Weights of a small segmentation model: 48-pixel images, encoder activation swiglu.
Rows from block 6 of the encoder of a small segmentation model, named by matrix and row number. Rows with one number within an expert belong to one neuron, the router's apart. Each number is 128 + 24 x the weight over its row's rms, rounded and kept within 0 to 255. All counts start at 0.
After each expert's rows are labels from the 100 images, of 14976, where the router gives the expert most weight on average: "top examples" is what is common among them. Only what is clearly more common there than usual is listed. The data: scattered letters and digits in many colours. In brackets: how many of the 100.
# router: router (encoder.blocks.6.mlp.router.weight, 32x96), inputs 0-95
# gate: expert gate (encoder.blocks.6.mlp.gate, 32x48x96), inputs 0-95
# up: expert up (encoder.blocks.6.mlp.up, 32x48x96), inputs 0-95
# down: expert down (encoder.blocks.6.mlp.down, 32x96x48, transposed), outputs 0-95

# expert 19
router.19 [113 110 128 126  98  96 154 165 148 117 135 127 117 116 127 110 153 109 181 127 102 160 112 127 141  96 156 153 120 146  99 154 111 141 166 148 147 113 134  84 118 175 124 118 104 130 115 157 118 139  89 126 166 140 101 124 153  84 174  87 145 144 167 110 145 125 100 113 121 118 112 172 116 112 132 147 179 144 115 164 102 120 167 117  78 102 141 109 133 141 140 128 161 142  94 124]
gate.5 [128 128 128 128 158 128  83 103 128 128 128 173 128 128 128 128  83  94 155 144 128  87 128 128 140 128  86 128 188 128 128 128 128 128 109 108 128 128 128 128 195 128 128  68 128 105 128  88 103 162 128 128 128 177 128 128 128 158 128 128 128 128 104 128  88  90 128 176 128 128 128 128 128  89  96 128  93 128 171 128 128 128  69 168 128 128 153 128  92 156 128 128  93 163 150 128]
up.5 [128 128 128 128 128 102 149 128 128 128 178 128  93 128 128  98 128 128 128 171 102 154 111 128 128  64 128 128 128 128 128 128  82 128 128 128 128 111 128 128 117 178 128 128 128 128 128 128 128 157 103  85 191 128  98 128 128 128 142  84 160 156 128 128 128 128 128 182 128 175  71 128 175 128 128 128 128  73 155 128 103 155 166 128  95 128  85 128 128 128 128 128 128 176 128  79]
down.5 [128 128 128 158 156 128 128 198 128 128 173 147 128 128 128 128 165  98 148 128 128 128 128 128 128 128 128 128 194  99 128 128 101 128 128 128 128 128 128 148 221 128 128 128 128 128 128 128 128  98 128 128 128 128 128 191 128 128 128 128 128 128  91 128 128 160  93 128 128 128 128 195 128  64 128 128 128  77 128 128 128 128  90 128 128 128 128 128 128 190  80  90 128 128 128 128]
top examples: count: six (75); green (69); orange (59); white (59)

# expert 23
router.23 [119 134 158 127 134 114 159 151 168 193 165 116 167 159 107 122  94 101 115 147 114 142  97 145 129 128 101  91 104 135 138 110 111 152  82 124 174  90 111 127 127 102 177  94 144 140 139 156 119 133 148 102 140 135 145 103  94 137 148 130 138 127 132 139 138 127 134 160  92 149 128 128 154  93  78 134 129 162 174 131  91 117 121 104 111 172 158 113 104 118 138 139 104 124 104 109]
gate.0 [ 92 128 168 128 120 128 106 128 187 109 128 128 128 128 128 128 128  86 168 166  92 128  93 128 128 128 148  81 128 128  81 160 128 128 128 128 128 152 128 128 128 128 128 128 128 176 128 200  97 128 128 128 128  88 128 128 128  81 128 128 128 128 128  71 128 128 128 168 156 128 128 102 128 128 161 128 128 128  45  77 128 148 128 128 128 128 128 128 128 128 128 184 128 148 166 128]
up.0 [151 128 128 128 128 128  95 128 128 128 128 159 128 128 128 163 108 128 128  85 175  67 128 128 128 128 128 128 128 128 128 128 128 128 128  95 128 166 128 128 128  90 128 128 155 101  55 114 128 128 128 128  90 128 146 170 111 140  61 128 216 128 128 128 128 128 128 128 128 128 142  91  83 128 128 109 128  69 128 128 160 128 128 128 206 128 128 166 128 107 128 128 128 128 128 128]
down.0 [128 128 128  58 128 128 128 128 128 128 128 128 128 181  95  80 178 128 128  88 128 128 128 128 128 128 128 128 128  71 128 128 128 128  82 171 112 167 128 107 128 128  89 128 128 128 128  99 128 128 101 128 128 128  95 128 128 128 128 128 128 128  55 150 128  70 128 128 128 103  93 128 128 128 128 128 128 128 128 128 128 128  90  94  62 157 128 128  99 128 128  70 186 128 128 128]
top examples: pink (53); yellow (52); orange (40); white (40)

# expert 20
router.20 [137  84 112 161 122 190 101 131 138 108 111 120 171 148  93 145 150 102 157 144 139  84 164 147 131 129 154 130 121 118 130 119 148 114 136 145  91 164 123 135 155 122 173 113 181 118  98 152 142  83 112  86 129 109 137 188  80 136 101 116 140  98 153 112 117 102 129 123 125  92 136 116 127  95 126 105 152 113 116 110 132 155 149 155 113  94 119 148 125 139 117 124 110 138 161 141]
gate.0 [128 128 128 128 190 128 128 128 128  74 184 160 128 128 128 165 128 128 128 169 128 100 163 128 128 128 128 128 128 128 128  81 128 128  94 128 128 128 194 163 189 168 128 128 154 128  79 113 128 128 163 128 128 128 128 177 128  84 128  94 128 128 128  97  60  80 128 128 128 128 128 128 157 128 128 128 128 128 128 128 150 167 128 128 128 128 128 176 128  91 128 128 128 128 128 105]
up.0 [128 128 128 128 128 128 128 128 128  54 152  99 128 128 189 163 128 128 128 128 128 157 201 128 101  78 128 128 128 128  71 128 128 128 128 128 150  69 128 128 128 128 128 152 128 155  87 163  87 128 128  93 128 128 128 172 128  64 128 197 128 128 146 128 128 128 128 128 128 128 128 128 128 128 128 128 128 128 128 168 128 128 128 164 128 128  92 128 128  74  88 128 128 128 128 128]
down.0 [128 128 128 128 128 128 128 128 128 128 146 150 128 147  76 172 128 128 128 128 128  77 128 128 128 128 105 209 128 128 128  98 128 128 128 128 128 103 168 128 173 102  78 128 128 128 128 128 128 128 128 167 128 128 128 128 102 128 128 128 128 128 128 128 128 111  90 173 128 128 128 128 128  45 184 128 150 103 128 128 128 166  61 128 128 187 128 157 128 128 103 180 128 128 101 128]
top examples: blue (52); purple (50); black (49); brown (49)

# expert 28
router.28 [171 134 126 139 134 158 115  97 132 107 145 106 117 153 165 112 135 138 110  61 144  80 137 127 102 161 121 127 125 113 153 120 161 125 150  95 130 126  87 110 154 115 128 121 162 100 128 142 137 134 143 209 124 168 163 180 123 147 135 145 142 100 145 128  82 124 113 151 125 116 158 167  79 135 120 122 136  98 142  99 135 121 146 128 137  91 171 103 121 120 123 122 125 147 118 134]
gate.0 [179 159 128 128 128 104  90 115 156 128 154 163 128 113 128 128 128 128 128 110 128 128 167 128 149 100 128 128 128  91 128 128 128 128  95  91 179 101  74 128 128 128 128 128 128 128 128 128  99 128 128 189 128 108 128 128 157 128 128 128  97  80  88  99 128 101 128 128 128 170 162 128 128 157 128 128 169  98 128 186 128 100  85 128 128 102 194 165  91 128 128 128 128 128  97 128]
up.0 [181 140 128 128 111 128  86 128 128 154 140 147 128 128 110 103 128 128 186 116 128 128 128 128 128 128 116 128 128 128  93 128 128 128 128 108 216 128 128 128 128 128 128 128 128 103 184 108 128 128 128 200 112 107  89 128 128 136 158 128  85  90  91 107 103 128 128 128  96 153 175 128 128 138 141 128 174 107 128 174 128 128  96 128 128 128 190 128 128 169 128 167 128 128 128 128]
down.0 [128 139  95 128  87 128 128 128 128  98 142 255 128 128 128 128 128 161 170 128 128 164 128 161 128  66 128 128 128 128 128 128 128 128 160 128 128 128 128 128 128 151 128 128 128 128 128 128 128 128 152  91 128 128 128 128 128 128 128 128 128 166  82 128 128 128 158 128 168 128 128 157 128 158 128 128 128 128 128  97 179 178 128 128 128 128  74 178 128 128 128 128 128 128 104 161]
top examples: count: one (78)

# expert 29
router.29 [130 108 140 137 118 190 131  95 168 146 125 134 144 164 144 108 134  84 125 102 164  74 141 118  90 153 136 133 148 111 141 159 168 136 128  98 109 129 117 112 124  84 148 101 164 150 110 120 126 115 114  90  82 135 168 160  87 154 143 142 131 125 144 107 112 108 160 153 159  90 153 144 133 131 133 125 172  89 115 127 135 150 131 160 111 144 125 131 117 171 108 129 116 138 155 161]
gate.0 [233 128 128 128  92 128 128 128 128 128 174 128  98 128 128 128  92 128  55  69 128 162 128 128 128  68 128 122 128 128 128  73 128 128 128 128 128 128 128 102 128 128 128 128 128 128 128  74 112  97 128 150 128 128 128 128 128 128  87 128 128 162 128 128  80 128 128 128 159 128 128 173 128 150 128 128 148 128 128 105 128 128 128  62  93 128 128 128 128 128 168 128 128 128 128 128]
up.0 [ 64 128 128 128 128 128 128 128 128 128 128 128 174  97 170 128  91  70 128 115  95 128 128 128 128 169 128 128 128 128 128 157 128 128 190 128 173 128 151 128 128 181 128 128 128 128 128 128 128 128 155 128 154 128 128 128 128  97 128 128 128 128 128 128 128 164 128 174 128 128 128  73  87 128 128 128 128 182 162 107 128 128 128 128 186 128 155  77 128  78 128 128 128 128 194 128]
down.0 [128  76 128  93 128 181 128 128 128 128 128 128 128 128 128 128 128 128 128 128 128 128 100  93 137 128 174 128 166 128 174 148  77 186 128 128  61 128 128 128 128 128 128 128 128 128 128 128 128 128 122  98  98  97 179 186  71 128 128 150 168 128 128  83 100 128 128 128 128 128 128  99 128 128 128 128 128 128 128  41 157 128 128 128 128 128 128 128 128 128 128 158 128  86  94 128]
top examples: black (50); brown (49); blue (41)

# expert 16
router.16 [139  98 116 144 148 124 136  84 102 138 146 120 136 159 158 130 136 122  92  74 164  72 156  99  87  99  90 125 144 161 162 141 166 103 155  97 117  97 114 102 134 106 130 122 155 102 136 142 145 148 151 164  75 128 160 125 156 136 135 128 111  95 143 125 127 137 134 131 123 110 139 101 121 119  82 141 126 107 129 101 134 137 111 129 201 145 146 132 112 165 102 131 106 149 119 131]
gate.0 [128 128  41 128 128 128 128 197 128 128 128 105 128 128 128 128 128 128 188 168 128 128 128 128 128 128 128 128 128 128  36 128 128 168 128 128 166 128 128 128 128 128 128 128 128 128 165 128  56 128 128 198 128 128 128 128 128 175 128 128 128 128  70 128 128 128 128 128 128 128 128 107 128 128 128 128 128 128 128 128 128 128 128 128 128 128 201 128 128  74 128 128 128 128 131 128]
up.0 [128 128 128 128 128 128  94 128  87 128 128 128 128 128 128 128 128 128 128 128 128 128 128 128 128 128 128 128 138 128 128 128 128 128 128 128 128 184 178 128 128 128 128 128 128 128  88 128 128 128 157 128 210 128 128 128  77 128 128 128 255 128 128 128 128 195 128 128  43 128 128 128 128 128 128 106 128 128 128 128 128 128 128 128 128 128 128 128 159 128 128 128 128 128 128  99]
down.0 [128 128 128 128  92 162 128 128 128 128 128 128  85 128 128 128 128 128 128 128 178 128 128 128  75 128 204 128 128 128 166 128 149 128 128 170 128 128 128 128 128 128 128 128 128 128 128 128 128 128 128 128 128 201 128 128 128 128 128 128 128 128 128 161 211  77 128 128 128 195 128 128 164 128 161 128 128 128  73 128 128 128 128 128 128 170 168 128 128 128 128 128 150 210 128 128]
top examples: count: one (74)

# expert 25
router.25 [146 113 103 136 155 148 138  93 122 128 142 125 136 131 171 143 108 110  91  93 140  70 105 142  87 136 127 121 140 135 133 100 164 121 147 133 142 115 107 138 153 125 145 110 158 109 135 114 106 120 145 205 124 153 126 197 103 155 114 179 154 119 157 142  98 112 114 142 127 110 155 136 125 101 109 132 109 128 133  68 134 115 158 125 139  94 173 139 107 123 158 119 105 143 148 147]
gate.5 [128 128 128  88 128 156  98 128 128  67  80  78 163 128 128 145 128 128 128 128 162 128 151 128 102 172 128 128 128 128 128 128 128 128 128 105 128 175 103  89 128 128 128 108 128 128 173 128 177 128 128 128 128 128  84 128 128 128 164 176 128 128 179 128 199 128 128 128 128  76 128 128 128  63 128 128 128 128 128 128 128 128 128 128 128 128  72 128 128 128 128 128 128 128 197 128]
up.5 [197 191 128 128 128 128 128  52 128 128 128  99 128  81 128  95 128 128 128  77 128 128 161 128 128 183 128 128 128 128 128 128 128 128 128 128 128 168 106 128 107 128 143 128 100 128 128 128 174 128 128 128 173 128  95 128 128  78 172 128 128 128 128 128 128 128  91 128 128 128 104 128 105 128 128 153 123 128 128 128 185 128 197 128 128  70 128 128 128 128 128 128 163 128 157 128]
down.5 [128 128 128 128  78 114 128 128 159 128 128 219 128 128 128 128 162 128 128 128  96 128 128 128 128 128 128 128 159 128 160 163 128 181 105 128 128 128 128 128  68 128 128 128 128 128  98 128 128  99 128 128 128 101 219 128 168 128 128 128  81 128 128 128 128 161 179 128  74  75 128 128 128 128 128 128 128  88 128 128 128  67 128 128 128 128 128 128 128 140 128 128 128  87 128 128]
top examples: count: one (67)

# expert 7
router.7 [102 152 131 123 108 123 136 153 131 132  93 110 145 108 114 116 122 103 153  85 123 126 125 119 142 110 158 174 155  95  77 180 173 119 145 157 158 125 134 105 169 154  94 127 124 131 136 110 155 153 106 119 180 147 155 116 143 109 139 109 152 130 131  98 123 143 119 141 149 125 108 150 100 135 146 159 130 143 114 156 129 137 122 182  80 117 140  72 109 157 123 157 179 153 126 141]
gate.0 [128 128 187 155  73 128 128 128 105 128 128 128 111  97 128 128 128 104 128 153 128 128 128 128 179 104 174 128 128 128 128 160 128 128 141 128 128 128 166 128 128 128  72 168 128 128 157  76 128 128 128 128 128  69 128 128 159 128 128 128 128 128  60 128 128 128 128 128 163 128 128 128 179 128 148 175 128 128  80 128 171 128 128 169 128  80 153  91  98 128 128 157 128 128 102 105]
up.0 [128 128 128 128 128 128 128 150 128 128 128 128 128 128 128 128 128  97 128 150  64 128 128 128 150 101 128 128 171 128 128 128 128 128 128 128 176 128 172 159 128 128  71 128 128 128 128 128 128 128 128  70 128  68 181 128 159 161 128  80 128 128 128  96 103 128  85 128 156 168 128 128 168 128 163 128  88 128  85 160 128 128 128 128 128 128 174  90 128 128  65 167 128 128 128  90]
down.0 [128 128 128 128 114 128 128 150 128  82 101 128 128 156 128  67 171 162 128 128 167 107 128 128 128  74 128 128 128 128 128  78  60 128 128 128 128 128 128  67 128 146 128 166 128  88 128 182 102 128 168 128 128 128 128 104 128 128 160 128 128 128 128 128 160 128 128 128  82 106 128 128 128 128 128  96 197 171 128 158 128  93 128 128  88 128 176 128 128 128 128 128 162 128 128 128]
top examples: orange (63); count: six (63); white (59); pink (55)

# expert 4
router.4 [122 137 104 138 156 159 131  74 136 125 154  91 146 164 159 126 161 139 126  67 158  95 140 155  40 122  91 109 168 133 136 138 133 119 129 131 132 135 103 123 133 132 121 151 144 108 106 107 135 127 146 181 113 176 134 143 125 168 117 143 171 144 162 147 133 111 121 149 115 105 135 132  84 166 113 145 142 138 123  82 131 127 133 115 164 114 154 112 129 129 114 118 138 123 115 144]
gate.0 [128 128 128 128 173 128 128  89 159 128 128 128 128 141 128 103 128 128 128 128 128 104 128 128 128 107 128 128 162 128 128 176 128 144 128 105 150  87 172 128 128 128  87 128 128 196 128 128 128 128 128 128  86 100 128 128 113 128 215 128 188 128 103 128 128 128 146 128 128 128  76  69 128 128 128 195  75 128 128 128 128 128 128 172 128 128  74 128 128 117 128 128 106 128 103 128]
up.0 [ 75 128 128 128 128 128 128  66  82 128 128 128 155 136 128 128 128 128 128 128 128 102 128 169 128  89 128 175 128 128  81 128  49  72 128 128 162 128 128 128 128 128  83 128 128 128 128 128 128 128 128 128 128 146 128 128 128 128 128 128 125 201 128 170 128 120 128 162 128 128 128  50 128 128 128 128 108 194 128 128 128 128 128 128 128 128  67 128 128 128 128 170 128 128 128 128]
down.0 [128 128 158  81 128 128  94 128 128 128 170 128 128  55 128 128 178 128 128 128 128 128 128 128 107 128 128 128 175 191 128 187 128 167 144 128 128 128 128 128 114 128 128 198 128 128 128 128 128 128 128 167 128 128 128 128 128 128 128 128 128  68 128 128 166 128 128  86  88 128 194 128 128 128 128 128 128 128 128 128 128 128 167 128 128 128 128 128 191 174 128 128 128  77 128 128]
top examples: pink (60); white (54); yellow (47); orange (46)

# expert 31
router.31 [140  75 120 123 120 177 104  73 131 136 156 149 175 117 115 154 154 153 136 115 148  82 127 158 149 130 137 124 147 147 117 123 109 115 108 111 138 155 124 150 141 109 139 143 141 141 104  87 172  89 132 146  95 115 128 147 113 150 137 132 138  87  85 115 151 123 100 104 123 135 150 133 119  96 173 102 143 116 145  71 161 122  96 151 143  91 143 146 151 157 144 126 119 104 132  82]
gate.5 [111  96 161 128 128 128 128 107 128 104 139 173 149 128 128 128 154 128 168 128 128 110 152 128 175 109 128 128 128 128 128 128 128 128 128  71 128 128 128 128 128 128 128 128 128 128 111 128  50 128  85 196  90 128 128 128 128 128 169 118 128 174  90 128 178  89 128 128 128 174 117  95 166  87 160 128 128  80 128 128 128 128  91 128  93 128  79 128 128 128 128 128 110 128  87 128]
up.5 [128 128 173 128  94 128  93 155 128 151 128 128 128  82 164 204 150 128 128 158 197 162 108 128 128 128 128 171 128  99  81 175 128 128 128  90 128 155 128 128  95 128 128 157 128 128 128 128 128 128  57 128 128 128 144 128 128  79 128 128 128 128 128  87 151 128  85 105 128 114 128 128 128 153 128 128 128 128 128 128 128 128 128 128 158 128  73 128 128 128 139 152 128 128 183 102]
down.5 [128 163 140 152 128 128  81 167 177 128 128 128 128 128 128 128 128 128 128 128 128  57 128 164  84  82 128 128 201 128 115 128 128 157  77  93 128 128 128 154 128 128  74 128  86 128 128 128  90 128 100 128 162 176 128 128 128 128 128 128 128 128 128 128 128 128 128 153 110 142 128 128 128  87 128 104 128 128 159 128 187 128 128 173  80 128 128 163 105 128 128 128 128 128 171 128]
top examples: brown (47); blue (45)

# expert 5
router.5 [133 148 117 120 160 175 119 126 145 130 174 138 115 170 162 151 115 170  77 113 110  81 146 126 118  86 129 137 138 135 154  83 139 145 139  81 152 138 137 131 109 105 137 135 148  91 102 106 125 113 141 132 143 167 132 170 123 138  89 165 156 129 146 128  92 151 142 152 121 133  95 127 116 141 129 106 122 102 171  93 135 105 139  93 163  87 120 130  94 140 100 144 164 130 122 151]
gate.0 [162 128 128  65  87 128 128 128 128 128 128 176  83 128 128 128 164 128 128 155 128 128 128 128 128  76 128  80 128 128 128 128 163 128 128 128 201 128 128 160 128 128 128 128 128  86 128 128 128 128 128 128 128 128 128 128 128 128 128 128 128 221 128 128 128 128 128 128 128 128 168 128 162 173 168 128 161  51 128 167 128 128 128 128 128 128 128 128 128 128  95 171 128  89 128 128]
up.0 [128 128 128 128 174 128 100  59 128 128 128 128 128 177 156 128 128  92 128 128 128 128 128 128  91 128 128 128 128 128 128 128 128 128 128 128  44 128 128 100 128 128 128  91 128 183 128 128 128 155 145 128 128 128 128  89 128 128 180 128 128 128  79 180 128 128 128 128 128 128 128 128 128  99  76 128  79 212 128  80 128 128 128 128 128 128 128 128 128 128 128 128  88 158 128 165]
down.0 [128 167 149  89  76 128  81 128 128 167 128 128 128 128 128 128 128 128 128 128 128 128 128 128 128  55 128 128 128 128 128 128 128  80 128 128 205 128 128 142 128  64 128  60 128 128 173 128  66 128  47 128 128 128 128 128 128 128 128 128 128 128 128 128 128 128 128 128 128 128 128 128 128 128 128 128  93 128 128 164 128 128  64 128 163 128 128  95 128 128 128 128 128 128 169 128]
top examples: red (66); pink (59); count: six (57); orange (52)

# expert 11
router.11 [176 138 125 112 110 153 143 116 106  92 152 145 139 149 158 135 134 148 121 120 151 155  94  96 126 127 116  98  72 112 158 149 144 117  99 145 153 124  83  84 147 105 116 139 154 114 142 129 127 104 147 167  74 130 152 126  77 122 137 120 115 120 159 131 141 103 127 101 125 166 157 156 142 148  78 126  71 149 120 117 113 100 187 123 120  95 126 106 115 126 130 106 144 109 109 130]
gate.5 [128 128 103 178 128 128 120 116 128 151 128 128 128 128 171 128  94 128 154 128 128 106 179 137 128 128 128 128 188 128  88  77 128 128 132  90 128 128 128 128 176 128 128  79 128 128 128 128 128 155  91 172 128 128  58 128 150 150 128 128 104 128 102 128  88  92 128 182 128 128 128 128 128 128 169 128 128 110 128 166 191 128 128 154 128 128 128 128 101 128 128 128 128 164 128  69]
up.5 [ 98 114 128 128 150 150 128 128 128 128 116 128 128 113  90 154 128 128  77  70 149 103 128 146 107 128 161 128 159 152 100 137 128 108 161 128  84 160 128 128  97 128 126 128 117 128 101 111 156 157 160  85 144 169 128 184 128 128 128 189 183 150 128 151 128 174 111 128 158 100 110  89  85 128 145 128 128 128 128  74 128 142 102 128 173 128 128 128 136 128 148 128 112 132 143 149]
down.5 [167 128 128 105 128 128 158  86 162 128 128 114 128 128 128 128 128 128 128 128 128 128 161 128 160 128 161 143 128 128 172 128 128 128  98 128 128 169 128  89 128 128 109  58 128 128 128 100 128  86  96 183 128  83 128  64 128  91 177 170 128  63 110 102 128 128 128 128 116 128 113 128 128 128 128 128 128 154 128 128 128  99 128 128 128 128 128  78  59 128 128 128 128  85 128 128]
top examples: count: one (70)

# expert 24
router.24 [152 113 115 115 122 123 122  78 147 160 134 130 103 161 126 149 117 138 139 129 117 138 162 160 144 151  76  88 132 121 115  91 136 140 121 117 159 120 153 141 122 123 168 112 180 149 166 104 127 116 169 105 120 110 128 119 108 172 105 125 104  88 102  97  94  96 111 159 129 140 137 162 136 158 139 121 126 110 143 120 162 145 123 142 131 103 200 144 137 111 161  95 116 100 155  94]
gate.0 [128 128  71 128 128 128 191 128 128 128 179 128 128 211  71 128 128 128 128 128 128 128 128  74 128 128 128 128 159 128 128 100 128 191 128 128 140 128 128 128 128 174 128 128 180 128 128 167 128  84 182 128 128 128 128 128 128 128  95 128 128 108 128 128 128 128 174  65 128 160 128 128 173 128 128 128 128 128  99 128 128  98 128 128 128 160 128 128 128 128 128 128 128 128  80 128]
up.0 [128 128 128 128 128 153 192 128 128 158 185 128 128 201  82 128 128 128 128 128 128 128 128  68 128 128  68 178 128 128 200 128 128 128 128 128 128 128 128 128 128 188 128 128 128 128 128 175 128 128 128 128 128  90 128 128 128 128 128 128 128 128 128 128 128 128 205 128 128 128 128 128 128 128 128 128 128 128 128 128 128  94 128 128  64 128 128 128 128 128 128 128 128  76  90  89]
down.0 [128 128 128 128 128 128 128 181 128 128 128 128 169  81 128  71 128 128 128 128 128 193 128 128  75 128 147 128 153 164 183 189 128 128 128 128 170 128 128 128 128 128 163 128 128 128 128 128 128 128 128 128 128 128 128 128 165 128 128  75  62 128  82 128 128 128 128 128  93 128 128 128 128 128 128 128 128 128 128 128 128 128 128  85 164 195  90  93 128 170 128 128  95 128 167 128]
top examples: blue (54); purple (45); brown (43); black (42)

# expert 17
router.17 [109 141 156 114 135 144 115 165 113 149 173 137  98 139 112 142  80 129 140 122 130 130 112 123  84 108 140 101  67 146 121 143 105 148 132 146  77 113  93 149  81 111  93 124 178 165 125 145 116 121 117 142 142 116 147 146 109 128 120 177 137 147 155  99 148 151 142 150 131 134 111  97 151 108 169 134 110 123 150  93 144 118 148  88 177 164  96 135 114 108 131 156 159 126 118 137]
gate.0 [128 128 128 128 128 128 128 128  74 128 128 128 158 128 128 128 128 128 128 128 128 128 128 128 128 128  64  95 152 128 128 128 128  81 128 128 128 128 128 128 128 128 128 128 128 128 128 128 185 128 128  90 192 128 128 128 128 161 145  38 128 128 128 165 128 128 100 159 128 128 128 128 114  82 128 128  64 128 128 128 128 170 128 128  65 128 128 128 128 150 128 128  43 128 128  80]
up.0 [128 128 128  62  97 128 128 128 128 128 128 128 128 128  67 128 128 154  85  99  85 128 128 128 128 128  69  53 128  93 128 128 128 104  85 128 128  68 128 158 128 128 128 128 128 128 128 128 128 128 192 128 193 128 101 128 128 128 128 128  84 128 128 128 128 128 171 177 128 165 128 128 128 128 105 128 128 128 128 128 128 128  75 128 128 128 128 128 128 128 128 175 128 128  95 152]
down.0 [102 160 128 128 128 128 128 128 128 181 181 128  83 128 128 128 128 128 128  60 128 128 108 128 128  72 128 128 128 128 183 128 128 128  81 156 112 128 166 128 128  91 165 128 177 128 128 128 100 128 128 128 128 128 128  94 191 128 128 101 128 128 128 128  81 128 128 128 128 128 189  99 152 128 104 177 138 128  79 128 128 128 128 128 183 146 172 128 128 128 142 128 128 128 128 128]
top examples: pink (58); white (54); yellow (53); orange (52)

# expert 18
router.18 [162 105 144  76  96 115 119 141 142 112  96 144 101 106 112 117 140 125  81 119 154 151 145 124  99  94 147 120 132 113 126 146 171 113 161 154  90 100  95 128 116 144 110 171  82 173 105 118 110 131 109 126 140 126 125 115 153 132 148 178 106 143 143 136 146 107 153  81 115 101 122 151 144 145 169 122 117 109 127 148 128 112 145  98 137  81  82 113 143 105 107 141 126 103 114 175]
gate.0 [ 73 128  59 128 128 158  92 128 128  77 128 128 128 128 169 128 177 128 128 128  98 128 128 128 128 128 189 128 128  84 128 128  97 128 128 128 128 177 128 128 128 128 128 128 128 128  66 128  95 128 128 128 128 128 167 128 128  80 128 128 128 155 128 128 128 128 108 128 128  54 128  75  89 128 128 128 152  71  88 128 160 128 128 128 128 128 128 128 128 128 128 128 128 169 155 128]
up.0 [156 128 128  90  82 128 148 190 128 108 103 167  92  83 128  99 156 128 128 128 119 128 113 108 128  86 177 128 128 128 128 167 128 128 128 172 128 128 128 128  98 128  90 178 100 164  91 128 128 171 128 128 169 128 128 128 148 128 128 128 128 151 128 109 153 128 164 106 128 128 103 128 128 185 152 128 155 128 128 152 128 128 128  82  60 128 128 107 166  96 128 128 128 128 128 128]
down.0 [128 128 128  99 128 188 168 106 128 166 128 128  90 172  95 104 128 128 128 128 128 128 128 128 128  79  88 153  92 128 153 128 128  61 104 109 128 203 128  85 128 128 154  95 151  99 128 128 128  98 128 128 128 103 128 128 128 165 128 128 128 128 128 128 106 102 128 170 175 149 128 128 128 128 128 128 128 161 128 128 105 128 128  73  93 128 161 128 128 128 155 128 128 128  82  92]
top examples: yellow (49); orange (46); pink (46); white (43)

# expert 26
router.26 [150 133 119 120 128 139 102 116 103 115 142 108 142 168 169 165 126 142  61  69 153  66 112 124 143 132 138 161 131 128 164 123 158 125 147 117  92 143 113 114 123 105 157  87 142 119 131 121 118  90 128 169  95 131 127 173 131 158  93 157 130  94 128 162 146 104 120 139 152 136 148 160 105 131 110 160 126 117 123  81 137 124 150 105 120 120 174 143 130 159 132 118 131 143 162 125]
gate.0 [128 128 128 128 128 128 128 128 128  63  49 128 174 128 128 128 128 128 128  83 128 128 128 128 128 128 128 128 181 145 128 128 163 128 128 128 142 128 128 128 128 109 107 128  58 128 128 134 128 128 180 128 128 128 128 128 128  77 128 165  73  69 128 158 128 168 128 128 115 128 128 128 128 198 128 128 128 128 128 128 128  54 128 128 128 128 128 128 128 128  78 128 169 128 128 128]
up.0 [128 128 128 128 169 128 128 128 128 128 128 128 128 128 188 128 128 128 128 191  82 128 128 128 128 128 128 128 128 128  75 128 128 128 128  85 128 128 192 128 128  97 128 128 107 132 128 128 128 128  72 128 128 127 147 128 128 128 128 128 107 128 128 128  63 104 128 128 128  58 188 128 141 128 128 128 128 128 128 115 213 205 128 128 128 128 128 128 128  72 128 128 128 128 128 128]
down.0 [128 128 128 186  55 128 128 128 128  66 165 128 170 128 181 128 128 128 128 128 128  96 128 128 128 177  62 128 171 128 128 128 180 161 128 128 128 170 128 128 128 128 128 182 125 184 128 128 128 128 128 128 128 128 128 171 128 128 128 128 128 128 128 128 128 170 128 128 128 128 128 128 128 128 128 128 128 128 128 128 128 128 128 135 128  90 128 161 128 128 128 177 128 128 162 205]
top examples: count: one (80)